{"encoder_arch": "resnet", "model": "encoder-decoder image transcriber", "dataset": "numbers of one to four digits printed on busy colour backdrops", "train_examples": 295000, "image_size": 48, "crop_scale_min": 1, "horizontal_flip": false, "translate": 0.12, "color_jitter": 0.1, "tokenizer": "word", "vocab_size": 8192, "encoder_norm": "batchnorm", "encoder_activation": "relu", "encoder_channel_attention": "se", "encoder_depths": [3, 6, 3], "encoder_kernel_size": 3, "encoder_stem": "deep", "encoder_avg_pool_shortcut": true, "encoder_widths": [64, 112, 192], "fusion": "cross_attention", "decoder_width": 192, "decoder_layers": 8, "decoder_norm": "layernorm", "decoder_norm_position": "pre", "decoder_activation": "gelu", "decoder_mlp_ratio": 4, "decoder_head_dim": 64, "decoder_fused_qkv": true, "decoder_bias": "none", "decoder_qk_norm": true, "decoder_parallel_block": false, "decoder_inner_norm": false, "decoder_positions": "learned", "decoder_cross_attention_every": 2, "decoder_tie_embeddings": false, "init": "xavier_uniform", "residual_init": "zero_last", "optimizer": "muon", "muon_scale": "match_rms_adamw", "lr": 0.0016, "momentum": 0.98, "nesterov": true, "orthogonalizer": "newton_schulz_5", "adamw_lr_other_params": 0.0018, "steps": 5400, "batch_size": 512, "epochs": 9.4, "lr_schedule": "cosine", "final_lr_fraction": 0, "warmup_steps": 270, "weight_decay": 0.2, "adamw_weight_decay_other_params": 0}
Rows from block 6 of the image encoder of a small encoder-decoder image transcriber, named by matrix and row number. Rows with one number belong to one channel. Each number is 500 + 50 x the weight over its row's rms, rounded and kept within 0 to 999. All counts start at 0. Numbers have three digits each.
After each channel's rows are labels from the 100 images, of 14848, where the channel reaches its highest value: "responds to" is what is common among them. Only what is clearly more common there than usual is listed. The data: numbers of one to four digits printed on busy colour backdrops.
# convs0: first 3x3 conv (encoder.blocks.6.convs.0.weight, 112x112x3x3, each kernel summed), inputs 56-111
# convs1: second 3x3 conv (encoder.blocks.6.convs.1.weight, 112x112x3x3, transposed, each kernel summed), outputs 56-111

convs0.63:509455515481491596509488484507399448506498501493433626482458481483516507516486542455582475494570501524431477441503469460474506484562515461497546496464451519432449519379
convs1.63:487538591522486528458424457574568585499534500475449556434546531483403542454509593509492438507448593551564510493554523458517432543520434497501492497523492436477444556465
responds to: the digit 7; last digit: 7

convs0.65:452401438528500531403517468488531481453476370440518502506440459492478487548423528539408521496415403498514501518464505467523438490535512552528446553540501441490554452527
convs1.65:469493499467459478536405524442506539454465513528533523501431561562428645614382483519533559553397624537444522471505508506557430564572439453417502457503515522508479483493
responds to: the digit 6; first digit: 6

convs0.109:469444513469508510528458497467611485538449454492435362449535422390489469459497497481495428516458495489444538474463503506509508462523485447459512545483497540480491625497
convs1.109:497491500554534473570548483527504463629536555525513538531581512453498454399425589563458396488487541615571574533528526483578436430528556481618494538508534464463536480485
responds to: the digit 8; length: four; last digit: 8; first digit: 8

convs0.59:459450452512478460455523489429325517425512480476481605525533486503504578518580528622454467479462667564469517499502514534538521548545478459541543515446504545497517534416
convs1.59:519536521489448433513554468517483497434464416610555550404515481500498435548483438636499481488486427534496566570503590551467535432500413564471558481445524474428495579484
responds to: length: four; the digit 8; the digit 2

convs0.9:545553519509471549487445489486400409453527489568452536521451527499459522463459499525419454469459438522469488501529524425449454495519540519575509519502520421473540489496
convs1.9:539558514540463537650496518543502477536584455606496463469481559504515483500548443503549532438469608488514555620439523496457455529499424507462484446526482430533417508423
responds to: length: two; the digit 2; first digit: 2

convs0.92:521479541534516507465477555438479592495553597572403544508495483538424467533413504469511460463483510491454526469493419502641461415475452535493514543508517531441444484420
convs1.92:463535482457522607435507497541478511490517498514523477539491521456514444487596487513491433583545415453566530468477510543568528527492497476480539444573628463587465560421
responds to: the digit 4; length: four; last digit: 4

convs0.34:425536493494505537648494492434491465483429572445500553449526503463568537435501474480340482470488451464445456392437528581575572430488502496438460509456498535558399456459
convs1.34:507534505532575532522379415574534494453519507505546544466575469469492484576389523504548478479462550474559531468552599485488450574573475467520421503479427534537515589505
responds to: the digit 5; first digit: 5

convs0.111:598546474515424520491412470460575451409438502481477431529453477402460503482438514474552543520493435512472524498419585511535471529513514505461466499588470383447502485462
convs1.111:428519444457498387580518559443428460496513560493382566505514446462466536552492431534531529488606575479441508470511499536558532463529463520460505487477478539598526460455
responds to: length: four; the digit 2; the digit 9

convs0.66:435498473532437424525458533418440521473478602497433443541539489532457446448427499527489554484501535495507562475463472518551484444488459596404541512568433479606419483444
convs1.66:456561470539503440573465548492447492413510452480459452489590401598411542571394513531552523461473600574611468419548467401543506545471552463508528504446547581538411489517
responds to: the digit 5; length: four; last digit: 5

convs0.19:454443482507412572432430460572458479503477494484552516518561473393552488511448489471399384510447581463443423531503509585476528517543504468559514496464575523620482502508
convs1.19:586538483527516546557569514512484491519568474544537614496461507484549457538631475467583525503488502513503467535504534526525490513455536456521538514531522478518570455475
responds to: the digit 2; first digit: 2; last digit: 2

convs0.39:442411513455483506406518522525488522454468493547525441471454546516477508518434478486446446503548555523530398534565472549530531424500478536524558562451480512498364483520
convs1.39:494508565497475522520407425532518451480495488425551498507455430557474601587458556533526534524416593478600508438598481534571504551570534460508408515478425415511494483535
responds to: the digit 0; length: two; last digit: 0; first digit: 0

convs0.12:503534468523463466544461456539268445564458519430516522504461497501454491464465548545440523504442536519442443447508521555507523437544530450506466496526446493495474556522
convs1.12:528448526415576522499505541480638489567484428472584597498543511502519423454483500524536468478506542540447597513520570572483378537529471560497500585511480406518610493480
responds to: the digit 7; length: four; the digit 8; last digit: 7

convs0.8:581504564535523448498460511422540532417452489540479450518453507576561464575450433530403496558482418541485569552516480499536528554449544521509461495432499513500507481616
convs1.8:429526491434496567579622416559456495511605432497541474482481530543474512625531548461503490579533500526503564473470519537540541536469502468514524458460492518507432496492
responds to: the digit 5; first digit: 5; last digit: 5

convs0.107:473495395445507475578605481460505472410512459493622524502408487405490414488427497515432477507527456488445460473456472484456473538450462457473444406503415458538413434375
convs1.107:426512547422543435533420500441565493456552478501493529510494434473506435410481618480418475476473587517526591481481440478450477510512402534489508424476504516464501547550
responds to: on a plate

convs0.52:446531482541474423536443543509509549489467537523554408461549434461522446524522502466572488541482490532470457414481463478518501521576503496442415441527519410544519422441
convs1.52:451476568429553508535501509442512571527487493408400488555491547465538497465486524524427453503546548609444379481582439503521550506477427402447472545456466444499538501515
responds to: length: four; the digit 4; last digit: 4

convs0.1:487434526448594559338484457465353471507434508447458484537507437482468479480513498438439471457430513471479574492472498502476517414455519584542505553484565502574537424506
convs1.1:563502573513477549464606548567639484461445501491495553549494512542609472517494509528454413477519507496527654515573430487441539550544486551411518466504505531557555501436
responds to: the digit 1; first digit: 1; last digit: 1

convs0.41:555470513500505524578462529633505537496508444526467470453526455434418538511586508456509505457572522561491448500492453462556383470508487483498498518474579437500563551521
convs1.41:496577455497512543500508548382570579520505516447429455489511483476483565542490433434530527460425525525436424591526478556559497513510455512420442436482498528495384501587
responds to: the digit 7; length: four; the digit 4

convs0.16:479482491440537411570512508440622496473541609419451434434510495482412454530520513386520495565563428497494462542499507510541428479484452482485501520458461487449505467514
convs1.16:490474513454590409489553422458487445448497555554489647515515381481403469486494416543474552542570401540462564490526520475541552497530463542536497517461553460484487474533
responds to: length: four; the digit 4; the digit 9

convs0.79:520491466471480503444492494461561486496447520420505455466531461550441453472465519539493447476471459440542492468489492412505487505514465403400457491523467391439359459451
convs1.79:435514489606529486570454474530509524480541523517530485514463454545512510543410629464497515439475595421524512496509461397477570460497485522487549489592518450436554570473
responds to: the digit 8; length: four; last digit: 8; first digit: 8

convs0.82:491426523520568490364552460476477354510503544458456577539517436417466506488473517515518448538451461572513459463542472459477505464533530539533562508561541444496463413506
convs1.82:509495454407476510565493537534422429483491377586499503525459475504477585506448466507558477628445564522520428453472540551428491489533519558417419525522514514499583539516
responds to: the digit 6; length: two; last digit: 6; first digit: 6

convs0.50:431501548437541460506458525476477510460431526532523482379463571545459521485516422439435487462530495467497560525566595432479535525463585533475437465457451471460422529442
convs1.50:473514489478507513486568479477446474532483448405469497603530551477421450453514452535526425500519577497540436547482585449522486593487506442463578474545551427529467559424
responds to: length: four; the digit 5; the digit 6

convs0.13:535445371436427635412480409531506411552468505428556555484422485443503473507506542459414466521469424537422477535534441442467479482559448442502511469508532483429579539370
convs1.13:426590475502563593530458455521452467491495485554353490450520533508454543527498515504592493494456593558445580484551490588500433469461505479506522499460456480564316477491
responds to: the digit 8; length: two; first digit: 8; last digit: 8

convs0.70:417440488438470472559402479466540509508405466438506441505536455419502452455543547523409532515508494516444496519494494503457454464489507479440469510446486484516438384549
convs1.70:478579443478517584521456560521537492539472489548519478480564518527583591530512528496577515518477496487438567489473502501428480501474479509515514507515485543469573521501
responds to: the digit 4; length: three; last digit: 4; first digit: 4

convs0.110:479442546546543526445454552610334497527552500543517497478459511498428552586560467486536435502518570507538406458505484503565536453530508529515529506465520479445440508503
convs1.110:490585400432566463453504447473522572472448495537602566567563515487384487519457568497550452499446538423575402452487582570538585542490430498528531485534506460485469492475
responds to: the digit 7; length: four; first digit: 7

convs0.108:484434500436491526469446443521465571408458441416559480506496466438448453488392510443477525537481443449534530451417568527440525595550500446475520528515470524546579409418
convs1.108:459571391484552510547518532500463519468568473505446523503508596466507438520495546455443426488471506496559548457563492519511528462425498538493548491457433541541507407518
responds to: the digit 3; length: four; first digit: 3

convs0.46:505461412470541465490575462456435519445568482486568464468456541433432506564470458540434471467498483432528473455486468548452435508469501460472478511553506501477486392459
convs1.46:484565525415534452500457552505503503453567417477562509433569413495496496475491488369471474457483465486470560557491482483442512469568472631395408554456560467430557473516
responds to: the digit 1; first digit: 1; last digit: 1

convs0.14:488510529485470604483580483603535470467516466517525516492419488420527555525502491603458478433526523485457549601563497457488505488554505538578475442462548487526452411394
convs1.14:612562566541431521495479503493583443620545552541439564512518463524504502485493518501453492545415573517548490525588418535555555541479459577550429542448410464508454454511
responds to: length: one; the digit 5; last digit: 5; first digit: 5

convs0.25:510461455490404444547459527483472496531419503473509437522637402411512519458504468483502501508461381492447534546497498534492441426503463546496500494546466560500593574526
convs1.25:489507459566481452541559348477455488477546568512543474449491493477490534565468555414515466524492492657532535469489477616572609422421448424451516440536479548490555533479
responds to: the digit 8; the digit 6; length: four; last digit: 8

convs0.28:490569484511494415460506508473477520499470529564493488473475440532469484479441471533541487471446413506485431486587505360550494539539501393506476528549425472421524503496
convs1.28:508432468487552451480554486442484402486500517538439532572500588466496473483506565595463558599460521608571513483468563485574486474484516488444544444465531487479570530488
responds to: the digit 6; length: four; first digit: 6

convs0.75:514547404470475526461487465382414477549469462487548493536468464437388458531434476501569479396479445515457460463530531491439541492483505472481523565489445469525432462553
convs1.75:524442477420503461404526461455579554549495425427443432440447499501586504444549515452463493501470486495448486481499489540457595465535417493520545486450423420513563470528
responds to: the digit 9

convs0.2:471456429510514509547446505477426458397376582529444439435553432586491459453551490568473422488507508539522442494587560501584402423549521573404464507548531414511525492488
convs1.2:500518465435483443526433517518536573554515461455380527471432535568522525487442475551574528555509515487451461541492508569510547445436509467517572480471586640527457481474
responds to: the digit 7; length: four; the digit 1; first digit: 7

convs0.74:429473517527516526493554520508360493462556545611555484505585553497524586478654542512422510511440468502572409429496509502532483491537521502488495544504520434464433436570
convs1.74:446513540521540441527649527477503571463448468449605436493502483515550540517453401593516438525467556516430502575579573584500498454422438466436561500456562508538462511500
responds to: the digit 4; length: four; first digit: 4

convs0.15:509436418488575534542530460396581479462421547351516478469430492613577476525415462499496488547456475515487515403491496477459461491489491453446557506512453544519461478465
convs1.15:541401562526502513474433505499542490487435449500504457429497466473419435539500504422532512491529567550520495501551618522399518491547476612505555581545452533438477596544
responds to: the digit 5; length: four; last digit: 5

convs0.84:523479462494495464568476558467465515466518566542508393423518460575595520450423564411434521515510580533535505497593495503498476458519485492476481477489500400479634528534
convs1.84:468611445553520488516573542465492512499543439431505497508573525591437520571540540472544435513505532518504481494468488590595520567410485457465519464527427543533483488544
responds to: the digit 3; length: four; first digit: 3

convs0.48:492492510482539522454494557464612491522503537439466535461444414481526426443504495562460441548477490538457428551548437457462411416460458511508518469455415455501409597536
convs1.48:469493539575486444497483541539521476534532518559439413519453495502553579477562567322528508468460544509516484584534373462505478531497540449484500483511477519533494551545
responds to: length: two; the digit 3; last digit: 3; first digit: 3

convs0.4:494585413497579467630502505391530423460541442441449399527494507485463527497484520567445462533544472536425541531477591476442456544504500469458484529498525470438517455473
convs1.4:463484446449555498531560491556490449501538554556492535507513551459545449551415444615456512577489584533450530500618591554544453438449510426538460529448438536545548480487
responds to: the digit 8; last digit: 8; first digit: 8

convs0.17:460470445497415523470456440472589452522568419413488458469549431450474432486404450440532498470467449503483453487484539474494559540541468440461515516492521505451439549504
convs1.17:436444472522544425601449544510543489508475567453517518447514543486517535459365598443511529443474582529538550524447478387475572475469490371487516518582490514494542565477
responds to: the digit 8; last digit: 8; first digit: 8

convs0.37:528499523533513452500582530421505596496490375474483465573475499568555502550539517619511467505590521522481537584459465505493537354437483522415456505508486567527564423556
convs1.37:377457487461559475498532419488467503438465411473583487439545515515498587516455415508505517465477532527424506556496534544442601508498452528483526442474491500491421554606
responds to: length: four; the digit 6; last digit: 6

convs0.91:526535458476480518585500556419478430454426503435435430537458484474416538467386480494500408487476424565452520511477450477465460515539477489474498539490516429484447443409
convs1.91:448501486499606444507529521535491444491556486564422549515505528548435583485574542484511425527551484582435457418445489537511511501457498487496525577489437455523561462475
responds to: length: four; the digit 7; the digit 2

convs0.20:470592441542514481436437502497460462566481511410519486527491450628415580517484487549453437515542445477473566409536530490480468509523484452539503499491446462448421484489
convs1.20:554464429494490486462559517530424494443472443497487541515516496482447460565422571515464410403505483560551438496491484497533468605500508606438550545510512503520542577506
responds to: the digit 5; first digit: 5; last digit: 5

convs0.100:538494457532573503392505472523426573544597420468444485522375455455449512451483514574558534476404493553555503582470504447503532471525512559502476479471472385496456497513
convs1.100:540431356493436486445450506453501612419492587572430480613510532542522506500544434533434493442492391509489444483504493481480612528503500538533446497446453517521497512499
responds to: the digit 2; first digit: 2

convs0.71:470549468526471540594486472577434485561448380482532504546467546490553468556546508507367404525441548558499480517511460468517504577556545441566541446538507545395515526383
convs1.71:495386598460483520533535558448511496554388490473427473556456582504581481460484536499500435545463543587448460515582491617534526512435527469612478451531433446535536522589
responds to: length: four; last digit: 1

convs0.90:465442491449435454546471514471359447465432527477538502511431528434445520520460465551467468424510462501469472531554536543454474518538488557501508545479459536509374597505
convs1.90:487452503436478487534474481519443415519478398531505443529520519633550495445519453527556499441555497550528445481404495513457508535496488473435487502572443479483572524438
responds to: the digit 4; length: four; last digit: 4

convs0.53:534492435515603564428507457442460478475441480524525429436460489505441541533476589495504487509437530528501579550543531541534479519519474474521497536522526429514544467441
convs1.53:509516514539528484538528432465579506520513492566475490468513546501453518539579528481492484468545520445503559565508538505523503558465396434454574479541495497652499557456
responds to: the digit 7; bold; italic; first digit: 7

convs0.88:449534466422476402507482513441436551482437488540537487450447510481480442458563504527522469587519563485447482422468473555458468462452464486489425487416418458423452467450
convs1.88:481509490501460560554554454485516497467482434525496536450525502490417488608441579448465485497493463499504559581382541455458368454469469450550521501504488511560490522491
responds to: on a plate

convs0.40:397503556512447501540464497562511535505521480568484431424467478415524503511472474442366544496503593490523482445444472563487502533468507564462532477515477490508431460547
convs1.40:484483486468494546572553512495488562456502474499546503492535486447471570480549551582475539495530661519489442479556535446531467566628479485512526466460550515562508464536
responds to: the digit 0; length: three; first digit: 0

convs0.97:501457500419534478515577464503626485516511500522458491468471445471574492444574520450573478554478501473508503478480509479469472432527486562557520551419468393501571381518
convs1.97:383488540536493478527636487474531509487526509597570595580534568473559512479558509533501443550537452554475586493514518431456459485431464442581508487570552536454453500462
responds to: the digit 2; length: four; first digit: 2

convs0.80:528509495505461543507518561503605525557510433443490496528491458466491581487420481559487476526476409563510547459463501576488528511491531467446523483491474496526553647433
convs1.80:545528505552440471521518534495574550474557448452488490421480481487668466555585562433501540534517475565474538579560526472486501447560549474581466487496458512530434558538
responds to: the digit 8; first digit: 8; last digit: 8

convs0.42:431501461461501420465695468421418496486379540457544517508444492553492373433368544541470510467519483491434512495485455551397447467408573464435430451499423479532479478487
convs1.42:418547478433487453578370469409506472460483458510438491483495439497553467484474594382470538433450458473584560500444545475389514481529509496473528414468484533408498578535
responds to: on a plate; first digit: 4

convs0.55:499548539505518615474492506568363410529420564438458488493466401491434436420512483492417448479497486537508564406461478439504439463513489532476485536494470524552447551469
convs1.55:499560518544506513503485542510565445474517502482497557541563522508485486488462575541574490511552548483450600476552552458511479489499520549414429470524491480515590544467
responds to: the digit 1; length: four; first digit: 1

convs0.27:496533470487522520567496513560348408439465521462555446492483380481443535447436544504567525540522424522461479525493495466513400580517465542576472534539586426573485479503
convs1.27:513521459555477504558519458498537548507542509468621527495459554557605418477450373529557513541495449574516489484561565560488516426463557425479494475571448470480526554492
responds to: the digit 8; first digit: 8; last digit: 8

convs0.83:466434539512468516506513508600629435549496648415479503470465450534494462533440485457474523503583447491478498517500449497496518391441525605523553525487485506612390477494
convs1.83:479475528502480520528542468482572441506473463529473506589433530488363501650453546547571358361455545519492561500563515452555453554478528510562491587505527504499539563444
responds to: the digit 5; the digit 7; last digit: 7

convs0.72:472427419515507585504483478545412446460519531423458461507515461484507447458511482506569529531504427425447487485348492446546443438484466550428526426489422478490564486506
convs1.72:555616422487461427455515488494487416476586431481480471519538454499470435561421538527382503480474473450461584500535453488564495463484424484405508558517444468533471487504
responds to: the digit 9; last digit: 9; first digit: 9

convs0.54:460530514425483408458449487438499390484535529509479493471484511505503534470462446455525503518550457492491570424491502499434484397479548510537463462493523467599429450462
convs1.54:483515506455476493506523551502500538456456517510504522503514547508471459579546594499511436402498488507446481509510580408436521533513521590560508519429454503521448489478
responds to: the digit 2; length: four; first digit: 2

convs0.69:424498549475412345506493567451495535546470371429507446405479445480501531501551503575399521529443471511509575556397565502483494419436509498422491532505519519467565513463
convs1.69:461579503411519524484547505520449470501389501494517488513525565439405537538500481450477454410484518449506515496616498489449531591592482468481445461548458533517631557566
responds to: the digit 5; length: four; first digit: 5

convs0.0:541523501506473466420467545506404483582543513543477501545445471454479500477472473494419422454489511579447489476488553476532556401505511499501521457443543546501468492438
convs1.0:452568447463507534479462543594503537535516550440461481395447432522486567472530480524489422480439442482460361440530591499535681506525461451470556494543483446556507523590
responds to: the digit 6; first digit: 6; last digit: 9; last digit: 6

convs0.29:456502483535492547539470491542712562490487457495530459497493433465614541476505535539507503469479444511447476506426483434489474533482504489506569475545541478503390518447
convs1.29:476577486546522494450498502548655585485553479414448561461499519465587533565414526572527526555511450531456622578563569480508492439447498575423541511481488434524519472463
responds to: the digit 9; first digit: 9; last digit: 9

convs0.31:521485445467517527443455558553542462615511453488497509510425497443489478529502438425460395516438422484470416571458493462420511501462495411441467471543413501475532479424
convs1.31:569484490574539491398510472587569560450517584579461577444501536466534467486558495567578590561474437478426473512517502480500456477491487511567485481560574539543519490471
responds to: bold; the digit 3; red ink; first digit: 3

convs0.96:433543527513459542489469489482494385560547479483454575566501428444542513523484429518461444476547470483506422496475511466497449328511497551529512511470508505463418530506
convs1.96:594422430507472437525553456368432501406484510617433504515524501483499508597569484544483519365465531480504522452504474490366500513509540488477458499404516544493542545490
responds to: the digit 2; length: three; first digit: 2; last digit: 2

convs0.51:447532565491551483509410492502582400510451560450403418503504507516530406414505464417498468495493529483475521510487485525554502619498537479512520567545477448452516514486
convs1.51:560593482521462487579478497489459527525552391459392466514463568486574539471488464539516478548523601432489536542477466546562421533514451483387530513525464528507489488487
responds to: the digit 8; length: four; last digit: 8; first digit: 8